Weights of a small encoder-decoder audio transcriber.
Model: 11M parameters, log mel input, encoder arch gmlp, encoder norm layernorm, encoder layers 8, encoder width 192, decoder width 320, decoder layers 6, decoder norm layernorm, decoder activation quick_gelu.
Rows from block 3 of the audio encoder of a small encoder-decoder audio transcriber, named by matrix and row number. Rows with one number belong to one neuron. Each number is 50 + 10 x the weight over its row's rms, rounded and kept within 0 to 99. All counts start at 0. After the name is the row's rms in percent of the matrix's.
After each neuron's rows are labels from the 100 clips, of 14976, where the neuron reaches its largest size: "strongest on" is what is common among them; "peak on" is the class under the peak. Only what is clearly more common there than usual is listed. The data: phrases spoken by 400 fixed synthetic voices. In brackets: how many of the 100, against the usual share in percent.
# u: gMLP up (value half) (encoder.blocks.3.mixer.u.weight, 576x192), inputs 0-191
# v: gMLP up (gate half) (encoder.blocks.3.mixer.v.weight, 576x192), inputs 0-191
# out: gMLP down (encoder.blocks.3.mixer.out.weight, 192x576, transposed), outputs 0-191

u.127 137:41 44 42 55 40 47 51 29 44 49 71 51 67 45 56 40 58 40 52 71 39 59 43 38 55 53 61 52 50 59 52 48 57 49 51 34 54 69 48 50 53 55 37 54 57 56 37 65 53 62 50 59 68 65 45 36 40 46 26 42 43 39 58 43 29 54 57 53 71 54 51 54 53 46 63 46 65 37 59 42 59 51 46 51 51 40 51 46 60 42 51 48 39 42 69 53 65 55 59 34 40 47 52 60 43 36 48 37 48 37 41 53 63 41 67 64 63 47 63 49 39 42 43 65 68 65 47 57 48 35 46 35 49 51 50 42 50 51 52 52 48 48 66 60 36 47 84 63 35 51 33 63 52 40 53 55 61 42 52 46 48 63 56 49 37 65 34 44 51 36 61 40 52 48 49 47 61 53 63 42 38 69 37 59 66 52 58 42 45 58 55 59
v.127 126:42 66 41 51 56 41 49 43 59 72 50 50 74 37 66 64 56 65 38 60 39 57 54 54 61 49 61 49 59 40 48 46 39 40 68 34 54 82 45 46 53 36 52 51 42 51 38 45 51 52 59 51 62 39 57 38 53 33 51 47 53 24 36 63 41 47 48 63 38 54 43 38 42 50 39 41 53 42 41 49 61 38 53 42 48 39 53 43 51 36 46 53 62 54 54 65 35 47 57 34 42 51 54 49 34 65 58 49 48 33 36 56 64 72 53 51 43 42 47 35 46 55 48 40 48 64 46 65 55 37 36 48 57 60 45 68 70 49 49 47 54 50 57 43 65 56 53 49 51 56 54 47 58 35 70 35 52 47 54 57 51 54 56 44 56 52 62 44 47 38 63 30 48 47 60 55 60 60 42 44 51 41 42 58 64 51 41 18 37 54 54 40
out.127 131:60 50 51 51 55 54 54 58 56 23 27 55 36 39 28 48 53 47 49 67 49 55 44 47 46 43 36 47 49 71 53 56 60 40 58 52 48 61 56 57 45 44 42 22 40 59 53 76 53 53 52 53 64 37 30 45 59 52 45 47 59 57 28 67 49 65 45 52 47 52 51 52 60 60 65 71 51 52 66 54 50 30 47 64 47 48 44 54 36 45 65 37 53 62 56 44 76 53 53 56 52 74 54 52 36 44 46 44 47 72 57 63 49 37 42 60 46 41 50 64 68 53 50 55 48 29 60 54 59 55 38 29 49 59 47 53 53 56 51 57 49 51 33 62 40 36 52 28 55 43 50 52 49 47 45 47 41 43 48 51 63 55 49 55 58 60 43 49 49 48 37 60 50 35 48 44 48 47 38 57 49 44 75 51 68 46 63 45 47 41 55 45
strongest on: /ə/ (100 vs 33.1); /eɪ/ (58 vs 29); /j/ (29 vs 11.2); text has "table" (27 vs 2)
peak on: /l/ (52 vs 2.2); /n/ (43 vs 2.3)

u.515 117:50 35 61 33 46 59 45 49 56 52 57 48 58 57 47 61 69 77 51 50 51 27 49 62 47 43 45 57 47 47 64 36 35 47 55 49 40 50 57 49 39 24 47 39 49 46 38 55 44 29 52 59 48 43 55 64 59 56 47 59 55 44 51 58 70 50 41 53 54 43 64 46 57 39 53 51 48 45 44 44 38 52 49 52 57 33 61 38 53 60 41 69 44 45 48 50 49 51 69 50 51 52 40 48 47 51 57 39 43 63 72 55 47 54 48 58 49 65 53 60 38 55 55 74 59 53 56 44 38 59 51 33 56 53 62 54 62 67 54 50 45 51 42 45 43 87 45 66 44 48 24 53 59 33 51 36 49 46 42 61 48 35 51 46 28 55 52 31 25 54 42 43 43 60 44 52 49 44 41 34 56 53 64 62 52 40 59 31 47 43 46 45
v.515 110:48 62 53 44 52 66 28 57 64 59 45 56 64 43 66 48 54 62 61 49 35 52 55 37 57 49 49 47 36 44 49 45 44 43 62 61 52 50 55 55 32 57 76 43 32 38 56 66 44 43 35 35 37 54 42 40 39 37 58 28 47 51 49 44 48 43 53 57 31 55 55 49 65 53 35 45 68 43 55 45 49 57 55 57 62 44 62 49 53 53 58 51 44 50 60 43 30 61 49 65 61 54 49 51 66 45 54 40 47 60 65 50 47 63 50 44 49 57 61 62 63 34 52 54 40 45 45 56 56 56 27 33 51 22 53 40 51 37 52 66 71 42 41 52 41 46 59 52 46 49 53 66 61 54 41 48 30 48 59 70 43 64 47 63 59 39 48 48 58 54 56 53 70 48 38 48 60 42 38 52 40 46 62 45 36 73 44 57 41 57 53 63
out.515 123:51 66 56 45 63 57 37 57 35 46 58 45 38 43 55 52 54 58 52 36 55 60 40 60 24 58 51 70 42 47 43 76 46 67 55 57 48 56 56 70 65 65 48 61 39 49 56 39 41 47 60 55 56 40 49 52 44 42 49 47 47 59 56 72 59 51 57 40 39 62 43 54 76 27 52 39 32 47 33 48 48 62 36 69 51 47 48 63 61 46 67 50 47 53 57 57 44 68 58 61 47 73 57 43 57 62 40 38 58 41 54 60 52 57 63 24 51 45 37 45 58 46 33 54 28 50 59 62 56 47 43 54 50 55 48 45 45 50 47 57 41 26 58 56 63 36 45 49 53 62 26 54 51 54 53 43 47 49 41 51 64 53 42 64 54 45 57 52 59 50 48 49 47 50 55 48 35 53 40 42 31 41 48 44 46 69 40 58 56 49 41 54
strongest on: /ə/ (61 vs 33.1); /g/ (54 vs 15.9); text has "dog" (37 vs 2); text has "table" (25 vs 2)
peak on: /ə/ (30 vs 1)

u.445 108:41 60 39 55 51 50 50 59 50 72 51 57 36 41 58 41 49 65 54 48 32 65 68 36 48 63 32 52 43 52 47 44 69 50 48 56 43 59 68 27 44 35 52 51 52 49 44 50 49 66 58 58 51 45 35 55 50 47 50 57 40 61 56 30 55 46 39 59 46 52 49 34 47 57 49 42 52 46 61 64 50 44 42 45 58 44 57 45 52 49 55 57 71 43 53 63 43 71 51 45 72 43 72 41 56 58 47 39 57 57 59 33 43 45 59 27 51 46 66 40 49 46 53 51 64 60 37 51 63 56 55 44 63 65 51 68 52 50 36 30 44 43 38 65 63 47 46 38 61 52 36 55 36 55 36 71 52 36 49 43 43 43 59 26 66 70 53 38 60 42 40 57 59 31 47 52 49 44 44 44 41 49 51 58 51 45 51 46 55 49 65 34
v.445 107:48 38 40 41 42 28 52 55 43 43 59 69 62 55 63 76 38 51 35 67 48 45 59 58 39 51 40 69 53 55 49 38 34 59 46 54 55 35 22 40 49 52 41 42 39 48 49 25 38 47 44 36 36 55 61 53 57 52 56 60 56 43 44 53 56 56 57 65 33 53 54 50 48 51 63 50 44 43 51 62 51 50 63 75 36 53 49 52 60 48 50 36 47 35 56 48 61 60 60 54 36 42 44 53 57 35 50 49 58 38 61 54 44 45 64 54 54 38 44 71 57 40 52 59 71 56 48 58 64 50 40 47 33 39 54 39 44 55 35 51 56 61 45 52 29 34 54 45 44 51 61 62 58 38 50 48 61 65 60 47 56 56 38 54 53 41 54 54 44 45 50 63 57 22 49 48 38 47 45 44 30 47 37 62 32 44 51 41 55 43 59 54
out.445 101:31 51 51 37 45 57 67 43 60 66 57 34 66 38 46 65 67 60 52 46 50 45 59 54 49 61 41 66 55 46 38 60 55 45 48 36 49 53 60 43 56 51 26 69 40 42 38 57 53 68 43 50 57 43 53 37 57 46 51 62 48 81 53 60 38 46 57 42 45 44 50 70 59 47 49 52 47 62 31 40 65 53 45 57 65 43 42 55 28 53 51 54 45 57 51 61 42 45 41 52 49 48 51 42 43 56 54 47 30 42 56 54 43 44 54 56 50 62 36 49 55 80 56 46 48 45 52 43 45 61 37 66 61 49 46 49 58 49 42 57 44 29 43 59 60 63 50 43 58 54 47 63 40 49 45 41 56 67 49 52 40 19 54 45 59 57 54 43 57 38 64 51 52 67 76 63 54 46 51 62 62 37 38 69 58 42 39 52 45 54 57 59
strongest on: /ə/ (77 vs 33.1); /u/ (44 vs 19.8); /j/ (42 vs 11.2); /ʒ/ (40 vs 3.6)
peak on: /l/ (54 vs 2.2)

u.336 078:55 36 46 42 37 45 61 42 41 45 47 49 42 60 42 56 37 37 47 48 40 32 54 52 58 53 39 52 43 62 55 56 39 54 56 50 56 46 49 33 37 63 52 44 52 50 52 62 46 31 41 59 52 52 48 56 43 43 56 46 33 46 40 21 48 66 41 37 59 60 66 48 58 47 41 45 76 30 32 22 41 43 52 55 49 53 54 48 65 64 62 51 47 50 41 73 53 52 59 58 48 56 44 34 51 41 51 29 34 34 47 53 53 53 62 53 58 52 49 57 55 42 54 63 38 42 62 42 38 42 51 64 44 50 66 58 22 49 53 31 41 80 39 41 42 43 61 48 41 52 41 41 41 40 39 53 47 45 53 56 48 55 61 46 41 44 52 38 50 46 61 37 61 39 42 42 43 31 63 49 57 56 51 47 62 42 43 63 60 51 57 35
v.336 073:51 65 35 34 56 59 58 64 57 49 61 71 58 42 55 49 55 48 48 61 52 55 61 50 48 64 70 62 58 45 42 53 51 44 44 44 64 58 60 55 53 56 60 48 24 42 63 61 59 49 48 53 46 54 48 47 61 42 62 46 68 53 64 35 46 46 71 53 45 58 61 50 67 67 47 40 57 38 53 47 35 56 37 63 34 63 38 42 51 42 43 41 50 42 33 39 45 59 54 51 53 38 55 61 43 56 39 45 54 40 49 55 65 59 61 47 52 61 70 67 53 44 58 48 36 61 46 49 53 49 53 49 47 49 62 56 47 35 27 52 19 55 46 61 37 41 66 50 57 69 45 53 26 45 42 32 58 51 57 64 45 51 50 49 42 68 44 57 49 52 54 54 67 49 54 53 60 54 23 57 39 42 29 62 51 49 38 45 55 56 47 62
out.336 073:43 55 40 64 60 55 62 52 53 54 43 33 53 50 58 34 57 60 55 46 55 57 53 62 49 57 47 36 43 53 60 47 40 55 55 53 69 51 47 50 58 58 74 51 51 61 58 33 48 54 65 45 63 44 56 55 59 44 47 41 45 43 41 54 48 50 61 56 45 43 26 51 59 37 55 44 54 62 33 52 44 68 45 60 48 52 61 54 44 46 60 38 75 63 44 53 37 46 33 51 53 55 59 34 38 56 20 58 45 54 61 31 65 53 65 50 58 49 58 44 59 50 44 66 38 48 43 45 35 52 52 52 48 49 57 39 68 56 36 45 52 45 40 35 41 42 30 31 71 58 51 54 44 43 62 15 61 58 66 44 47 47 50 51 53 49 42 41 44 49 36 40 46 33 59 51 40 58 54 55 50 58 62 34 52 56 62 38 57 26 45 57
strongest on: /b/ (78 vs 36.6)
peak on: /b/ (58 vs 0.9)

u.407 077:63 53 52 46 42 55 57 59 48 42 45 50 36 55 39 40 46 49 51 58 39 45 41 51 42 73 47 55 63 33 42 38 50 50 43 50 41 58 40 54 51 42 43 45 41 44 53 42 36 55 55 47 63 62 63 47 57 62 51 36 59 31 64 68 57 44 69 36 42 58 52 35 57 43 56 44 52 46 71 62 62 51 40 42 50 47 54 36 51 39 50 45 44 53 56 49 58 51 58 47 55 33 60 58 55 49 77 57 50 46 59 54 53 43 58 54 52 36 41 40 37 61 51 52 60 50 52 53 49 49 40 63 82 57 54 57 41 55 26 37 66 55 71 52 50 51 66 44 44 33 42 47 66 56 61 55 41 43 51 39 48 59 69 46 58 55 71 52 56 63 64 36 59 77 48 45 44 51 48 50 69 70 42 23 54 50 38 46 63 53 37 56
v.407 073:49 58 47 61 59 50 46 50 44 41 44 50 31 52 55 40 52 47 42 55 59 38 47 43 56 52 66 62 41 50 52 53 69 63 57 26 53 42 59 45 65 45 63 61 67 70 40 75 53 49 55 55 49 31 51 57 52 60 44 48 62 56 41 30 62 73 41 63 46 47 45 47 39 56 62 60 45 22 55 59 53 33 60 63 51 50 47 47 57 44 44 43 55 50 31 42 56 50 59 38 50 55 47 54 54 46 67 34 57 36 52 53 51 55 45 61 46 47 64 53 54 68 54 59 37 55 45 43 47 45 52 45 69 41 55 57 44 60 52 58 61 59 25 64 42 33 51 50 56 62 58 38 60 40 49 49 44 47 47 67 28 71 48 48 58 47 49 68 38 58 36 59 47 52 49 48 51 75 57 46 47 40 61 48 42 44 22 51 45 55 54 66
out.407 070:42 45 50 44 44 58 42 33 50 47 40 40 51 54 44 59 58 41 39 52 65 46 59 44 57 33 37 66 55 46 61 46 35 32 51 58 41 63 48 40 44 52 63 48 36 42 44 44 44 33 50 55 43 51 56 41 51 50 50 43 50 26 49 51 46 71 46 30 54 30 35 59 48 60 62 47 38 53 24 62 47 58 35 44 44 32 37 43 53 49 35 66 47 41 52 47 61 40 55 32 45 46 64 53 43 58 55 42 45 43 46 53 53 69 36 42 67 45 44 35 43 38 62 45 50 42 57 50 48 54 42 64 33 61 58 49 55 50 52 44 54 49 49 64 69 38 74 45 53 52 53 47 33 62 65 75 53 36 71 37 41 42 40 62 52 58 62 43 45 50 35 49 54 53 61 48 66 41 42 49 48 57 51 44 57 55 38 48 56 30 64 65
strongest on: /ə/ (72 vs 33.1)
peak on: /ə/ (37 vs 1)

u.236 127:38 61 43 57 53 52 44 51 48 33 36 26 50 39 52 73 58 55 41 52 39 48 61 57 59 58 48 52 31 45 55 66 57 54 53 65 60 59 55 42 59 30 36 53 28 66 41 42 53 52 37 65 58 59 53 62 50 48 62 50 52 50 41 46 51 60 37 50 42 68 46 45 61 47 65 48 53 51 35 57 43 48 51 50 46 45 62 31 67 50 49 51 48 53 49 49 34 39 44 41 67 47 38 64 57 71 47 47 43 40 55 44 58 48 66 45 38 49 51 40 46 36 30 65 63 39 56 47 57 44 63 34 45 49 24 63 66 49 37 49 30 48 28 56 65 50 34 39 57 48 43 35 50 38 56 50 52 63 51 49 36 60 59 37 45 60 42 47 59 52 47 44 52 64 46 45 56 50 36 46 38 56 60 49 57 45 45 49 39 79 32 52
v.236 129:44 51 54 47 43 48 62 57 56 35 56 64 61 62 44 55 51 47 53 62 64 63 67 56 75 53 53 51 39 67 51 45 56 52 41 49 62 51 55 40 44 50 38 54 69 46 64 52 40 35 46 46 48 47 51 47 37 49 48 52 48 60 65 36 56 51 46 57 53 62 45 45 57 56 74 57 28 50 41 50 43 26 35 40 53 55 59 69 66 53 71 58 38 50 22 60 46 42 39 52 40 36 55 32 40 33 45 46 59 52 58 40 42 45 54 52 57 43 50 49 46 46 53 39 67 44 70 41 54 42 68 44 36 41 59 45 50 48 56 53 51 60 60 46 37 72 41 57 32 60 39 47 56 42 42 57 44 72 60 27 48 47 25 61 64 44 44 50 42 43 59 42 52 60 48 42 47 32 46 59 53 53 55 58 45 40 59 57 38 41 47 62
out.236 127:42 55 57 65 55 63 53 34 56 63 51 33 55 48 39 50 51 68 53 44 44 72 60 56 76 49 62 53 60 46 32 52 40 61 46 62 44 50 56 55 51 49 43 58 52 57 51 41 55 36 53 75 58 45 57 50 47 64 43 53 47 52 54 45 43 46 55 61 49 22 54 61 55 64 53 45 50 46 46 46 41 28 52 63 49 44 48 49 44 59 49 57 52 60 51 44 38 35 62 29 45 40 48 27 52 43 67 35 28 47 55 42 60 32 62 49 51 46 45 43 45 63 62 52 49 35 41 65 52 62 42 59 54 47 32 58 49 50 46 57 70 31 46 71 51 56 38 45 60 60 39 30 47 44 58 29 50 67 54 52 50 43 62 42 61 49 44 34 48 57 68 54 64 58 51 57 48 36 52 58 45 45 69 58 45 37 32 59 47 44 54 44
strongest on: /ə/ (97 vs 33.1); /eɪ/ (87 vs 29); reverberation (72 vs 34.6); text has "table" (47 vs 2)
peak on: /ə/ (34 vs 1); /n/ (30 vs 2.3)

u.132 074:56 49 33 65 57 38 47 52 45 62 52 53 40 31 34 55 45 66 50 47 33 50 50 28 31 37 51 43 38 68 63 45 60 57 54 59 63 50 51 64 55 37 44 22 56 45 35 64 53 40 60 65 60 62 59 47 59 55 50 65 71 61 30 52 62 61 44 38 45 64 44 46 52 55 55 45 33 56 59 64 36 47 59 60 53 58 61 58 48 56 42 36 57 62 60 37 31 28 64 31 44 63 59 39 52 48 59 55 52 49 39 39 45 45 40 57 45 48 45 47 55 45 40 40 43 42 48 55 47 52 58 59 52 45 60 65 64 31 69 53 76 51 50 38 57 48 48 47 46 52 41 53 51 43 54 47 45 42 42 44 52 50 41 48 39 47 49 43 41 48 71 50 45 55 42 53 38 51 66 43 47 57 54 45 63 40 67 57 61 57 31 47
v.132 074:53 29 62 28 59 51 48 46 41 44 43 47 67 41 54 48 58 51 54 53 67 47 50 65 45 55 39 60 49 52 71 54 35 48 37 33 42 54 41 45 58 44 48 45 57 55 63 68 47 34 53 63 52 43 58 65 35 62 55 51 46 56 49 41 41 61 67 55 51 55 47 56 66 32 55 36 35 45 54 53 53 52 39 51 40 49 34 50 61 58 62 54 39 46 58 56 50 40 50 41 46 59 44 52 44 51 40 74 55 49 50 69 58 52 51 66 69 61 35 46 55 54 44 50 29 64 60 56 59 44 69 50 42 43 50 42 71 36 47 57 51 44 49 63 42 65 52 49 50 36 44 41 42 69 50 48 44 49 52 52 32 53 62 44 19 55 37 58 40 39 44 48 47 69 50 49 33 31 55 40 79 58 50 54 63 53 53 52 56 62 56 43
out.132 066:39 52 45 38 46 58 51 48 52 43 61 35 35 40 53 47 60 50 55 54 49 40 28 60 40 49 45 61 40 41 51 31 44 34 39 41 40 46 60 49 45 55 55 65 61 50 57 63 61 39 33 51 44 55 45 47 41 52 47 18 44 46 43 55 56 48 51 41 56 57 76 50 55 51 41 48 33 57 49 62 44 54 46 46 50 41 55 64 50 39 43 51 54 55 57 38 44 51 56 39 35 56 57 49 41 46 50 36 37 50 30 24 37 53 16 23 59 45 57 49 45 44 49 37 32 59 49 43 18 47 42 49 54 73 54 29 63 51 61 49 38 43 45 58 49 60 38 33 56 53 63 56 64 51 62 59 52 43 61 52 56 39 59 52 39 40 50 54 42 49 70 43 53 59 44 49 64 52 44 37 63 60 38 47 59 55 55 50 52 55 49 45
strongest on: /b/ (61 vs 36.6)
peak on: /aɪ/ (29 vs 2.9)

u.186 093:61 40 61 18 38 62 42 59 53 41 49 44 56 27 62 44 60 42 43 55 53 50 46 42 60 76 34 42 52 60 50 54 62 33 33 41 68 42 66 53 41 49 39 45 44 56 53 45 55 31 43 50 50 39 52 49 65 50 52 56 49 59 42 62 55 51 37 62 47 50 47 46 55 55 49 52 38 41 65 45 70 43 38 66 71 48 50 25 62 50 60 47 50 34 48 63 53 63 64 63 63 51 49 55 53 59 62 42 50 39 83 48 58 58 56 46 53 45 58 55 66 57 36 52 42 46 51 54 26 38 43 54 63 44 52 50 48 60 44 51 48 36 62 42 51 52 47 62 50 39 47 40 47 56 49 41 54 45 64 45 63 29 40 52 57 60 47 47 32 48 51 44 53 64 56 53 42 42 57 42 39 46 40 65 49 50 47 50 50 55 42 24
v.186 091:57 34 63 46 54 50 41 43 42 45 50 59 53 44 39 45 45 49 36 52 44 39 63 49 63 46 55 40 45 43 49 26 47 68 50 36 31 48 60 44 44 37 49 52 36 49 62 52 55 20 37 40 69 41 58 62 54 34 50 49 49 53 45 56 53 56 36 45 42 57 44 58 53 50 59 41 64 57 46 54 44 41 43 50 52 36 49 54 34 27 72 37 52 73 50 40 58 35 69 54 40 43 56 61 50 55 63 40 45 50 40 36 49 51 56 44 47 40 81 52 57 50 61 38 66 41 68 45 43 60 54 49 50 44 41 55 36 36 55 45 27 70 48 53 58 56 50 55 41 46 58 47 52 58 46 41 61 43 52 49 37 64 48 54 48 49 53 43 50 62 39 46 56 41 58 37 53 81 43 57 72 39 61 51 34 57 57 69 47 49 53 49
out.186 092:50 38 42 62 49 56 48 65 53 41 70 45 34 59 55 43 63 47 47 39 57 57 41 61 50 42 43 50 56 38 54 52 50 41 40 59 49 38 51 62 48 74 48 42 42 47 35 39 57 57 43 45 65 32 26 60 66 40 57 51 45 39 52 59 52 50 54 60 31 35 57 51 59 50 31 50 47 47 46 48 29 64 52 60 46 71 52 33 58 44 54 41 71 46 51 48 68 52 56 62 57 69 52 57 55 62 64 57 64 42 32 45 44 51 40 48 46 53 46 60 58 55 43 35 52 55 56 58 42 65 49 57 45 70 24 43 54 48 24 67 48 57 58 18 53 56 58 63 39 47 37 40 55 47 46 45 49 58 56 57 54 59 58 52 45 56 55 57 42 58 54 37 47 53 43 49 56 45 56 49 67 63 49 41 46 51 46 48 42 83 56 47
strongest on: /ə/ (73 vs 33.1); /ð/ (57 vs 14.8)
peak on: /ə/ (59 vs 1)

u.200 086:46 55 60 73 51 64 36 53 54 45 59 55 69 47 53 46 55 43 35 44 33 52 51 59 46 55 66 41 69 29 45 34 60 38 43 69 65 50 52 66 33 49 49 66 46 61 59 49 50 65 41 50 62 55 58 38 40 46 45 31 50 55 50 57 48 64 34 51 72 37 42 43 51 64 37 48 48 55 47 59 54 58 60 27 33 62 55 34 40 64 54 57 31 43 64 55 50 34 43 55 47 48 53 70 59 51 58 47 46 53 61 51 56 70 43 57 67 57 39 38 50 59 51 54 57 59 44 53 42 54 50 51 31 51 38 51 57 47 43 39 64 52 58 56 45 38 48 52 44 61 45 72 34 47 59 44 50 49 63 54 62 57 53 48 53 61 52 57 39 50 39 53 68 59 73 49 52 69 48 52 46 42 49 43 60 53 60 44 26 43 56 62
v.200 075:54 43 54 63 63 53 51 46 48 48 65 56 47 62 38 73 41 46 38 52 46 48 50 43 50 38 45 44 55 35 54 28 45 60 47 41 43 55 38 59 53 44 29 54 45 63 50 59 49 55 63 43 80 40 55 56 41 47 40 45 48 59 58 66 62 58 61 48 36 48 58 32 51 52 56 31 59 56 37 58 41 41 63 66 37 59 50 45 55 46 38 38 48 50 35 31 47 58 55 47 36 53 53 28 47 47 39 61 33 51 54 52 48 50 44 58 47 54 58 37 47 39 41 59 43 53 29 46 64 32 48 45 55 53 68 52 58 46 35 54 61 46 61 45 40 59 63 55 52 37 39 42 54 54 64 58 60 55 52 40 79 37 53 44 45 69 54 40 50 35 62 42 40 62 63 54 38 53 45 52 46 63 61 48 64 44 35 62 68 42 69 35
out.200 077:51 54 49 50 41 47 59 41 39 41 36 66 48 39 41 44 59 44 67 59 37 40 48 57 52 51 42 55 59 36 40 46 58 48 40 45 52 47 68 38 31 62 58 43 48 54 50 48 52 38 40 41 51 51 41 51 64 30 48 45 40 60 38 66 42 56 40 22 48 49 57 43 31 58 44 40 60 39 57 47 51 45 77 57 59 44 44 64 47 54 46 64 47 52 36 43 53 34 60 38 40 57 40 40 57 42 67 47 39 45 50 56 60 45 58 58 62 46 46 46 46 38 53 49 47 42 66 41 41 51 49 58 55 62 66 50 54 65 40 32 38 56 62 49 51 37 52 75 49 70 71 50 43 44 65 59 51 38 49 35 43 52 53 54 43 48 50 29 45 77 62 58 65 41 48 39 74 49 42 55 46 41 36 49 54 51 47 39 50 29 48 64
strongest on: /ə/ (95 vs 33.1); /g/ (40 vs 15.9)
peak on: /ə/ (93 vs 1)

u.36 106:58 54 50 63 55 46 54 46 41 57 37 65 43 53 55 58 67 48 44 47 49 39 53 37 45 41 62 50 61 47 53 65 38 34 61 40 47 31 49 50 53 41 51 37 57 54 70 66 55 50 49 39 55 52 49 62 41 38 52 38 37 38 66 61 37 42 49 66 50 51 52 47 46 64 34 61 56 52 68 43 35 54 58 45 49 58 52 39 56 52 60 62 78 51 42 46 33 54 57 65 44 44 68 48 56 50 46 42 62 39 56 58 45 58 47 70 50 49 59 50 45 43 46 45 55 63 34 27 45 42 49 53 48 63 37 30 51 47 53 50 40 56 56 61 48 49 34 63 68 35 46 66 59 44 58 72 52 54 52 46 63 49 50 51 45 59 57 38 63 55 77 65 40 49 36 33 42 62 50 54 50 57 51 43 65 76 34 34 46 59 64 50
v.36 107:43 53 39 47 67 42 45 42 60 44 45 41 49 59 76 59 36 51 49 49 45 39 60 59 57 44 51 39 63 60 43 43 41 43 63 53 52 60 55 58 53 61 56 56 59 38 44 26 47 41 57 47 57 40 47 69 48 39 59 58 48 34 48 59 56 42 29 44 39 66 25 55 49 52 50 46 68 57 48 44 43 47 54 54 70 43 52 28 49 41 60 50 45 62 38 52 49 49 43 45 50 64 58 58 60 48 51 45 56 64 27 75 62 30 54 54 50 53 44 42 42 42 51 54 39 43 57 50 56 58 49 54 61 35 29 72 57 41 63 29 60 51 37 45 57 44 52 55 47 58 52 52 51 36 54 26 53 39 22 64 37 39 68 60 42 53 53 52 51 49 56 51 55 54 50 56 45 50 45 49 61 58 50 65 53 32 60 54 70 40 59 58
out.36 107:55 49 41 53 44 55 60 54 52 36 51 46 63 46 46 56 55 67 38 43 46 46 57 54 61 73 52 60 49 56 67 49 44 41 58 42 43 56 51 77 52 51 43 57 51 46 50 63 49 57 45 53 53 53 71 37 41 52 42 50 53 50 68 39 54 55 56 26 60 37 43 57 47 52 39 54 68 59 49 42 53 35 53 70 51 48 51 56 50 64 48 54 39 54 69 57 65 50 44 63 49 45 44 48 37 57 53 66 43 55 24 57 77 65 65 54 49 50 67 48 31 66 26 59 53 37 45 48 60 35 24 58 34 52 47 61 59 42 43 50 58 51 66 60 39 50 25 53 56 50 64 43 48 58 48 61 61 54 49 50 44 55 46 62 50 44 56 55 35 41 65 50 55 36 25 52 39 37 41 47 42 67 48 42 61 43 48 40 47 42 54 54
strongest on: /b/ (68 vs 36.6); slow speaker (51 vs 20.7); /u/ (40 vs 19.8)
peak on: /u/ (31 vs 1.6); /æ/ (27 vs 2.3)

u.513 096:53 57 66 63 34 52 61 40 32 39 44 59 57 47 50 38 55 76 70 31 56 32 55 46 53 38 34 51 54 60 57 62 59 59 46 50 34 55 35 35 44 54 61 53 46 65 59 52 71 52 44 38 64 72 50 55 62 58 33 72 61 60 39 60 40 42 58 46 38 42 48 56 44 54 57 59 40 25 34 61 41 46 40 28 33 55 51 56 50 56 45 44 52 55 48 40 34 57 40 38 63 68 41 66 36 40 50 64 42 65 43 64 62 52 44 45 52 71 34 52 58 51 53 47 35 64 40 53 52 51 59 56 52 42 60 54 61 63 53 41 50 50 35 44 46 58 47 55 39 39 48 42 53 43 45 60 58 43 62 37 44 57 54 50 35 53 52 46 49 37 67 45 56 45 60 56 49 55 57 58 56 61 49 54 47 62 47 47 37 52 50 42
v.513 077:37 58 65 51 66 55 50 42 49 72 41 40 63 63 40 62 49 59 42 44 51 57 42 47 76 53 60 40 52 53 52 61 51 38 59 36 59 60 61 41 66 32 48 61 50 54 46 49 54 43 54 21 45 74 39 42 58 62 48 44 57 67 63 41 55 59 42 41 42 47 48 65 39 35 41 60 66 61 37 59 40 56 29 55 44 44 45 49 52 50 56 48 55 54 35 40 33 58 38 46 54 33 58 56 41 42 44 46 46 61 56 55 40 63 38 63 37 54 43 49 28 43 45 36 40 60 48 54 51 45 52 49 44 40 47 54 66 47 56 48 61 34 44 54 39 39 52 66 56 55 34 32 43 47 64 56 64 42 39 50 57 58 69 40 53 57 64 36 59 50 53 66 71 60 34 51 57 46 44 49 62 50 61 51 45 46 52 68 44 44 55 58
out.513 087:36 48 43 57 62 63 65 55 54 39 70 46 45 34 40 61 27 60 54 63 59 28 49 49 56 52 73 56 49 43 48 49 48 52 55 50 63 63 39 36 58 67 32 50 45 54 43 43 55 58 51 58 48 38 57 72 59 54 36 53 39 44 54 42 55 54 49 37 44 50 59 34 69 47 66 41 59 48 56 56 55 51 52 66 48 44 64 48 44 67 37 44 51 56 53 54 42 40 49 52 60 60 22 45 28 61 61 48 48 57 35 59 34 54 58 49 46 41 56 48 32 57 41 55 47 41 41 47 68 40 53 51 44 60 48 43 57 47 39 51 38 51 39 54 52 43 62 44 69 43 57 48 57 44 27 31 43 34 39 59 59 55 36 51 50 35 47 47 61 46 25 33 48 43 55 56 53 53 63 64 52 40 46 50 40 55 35 49 49 29 60 48
strongest on: /b/ (89 vs 36.6)
peak on: /ɔ/ (28 vs 2.4)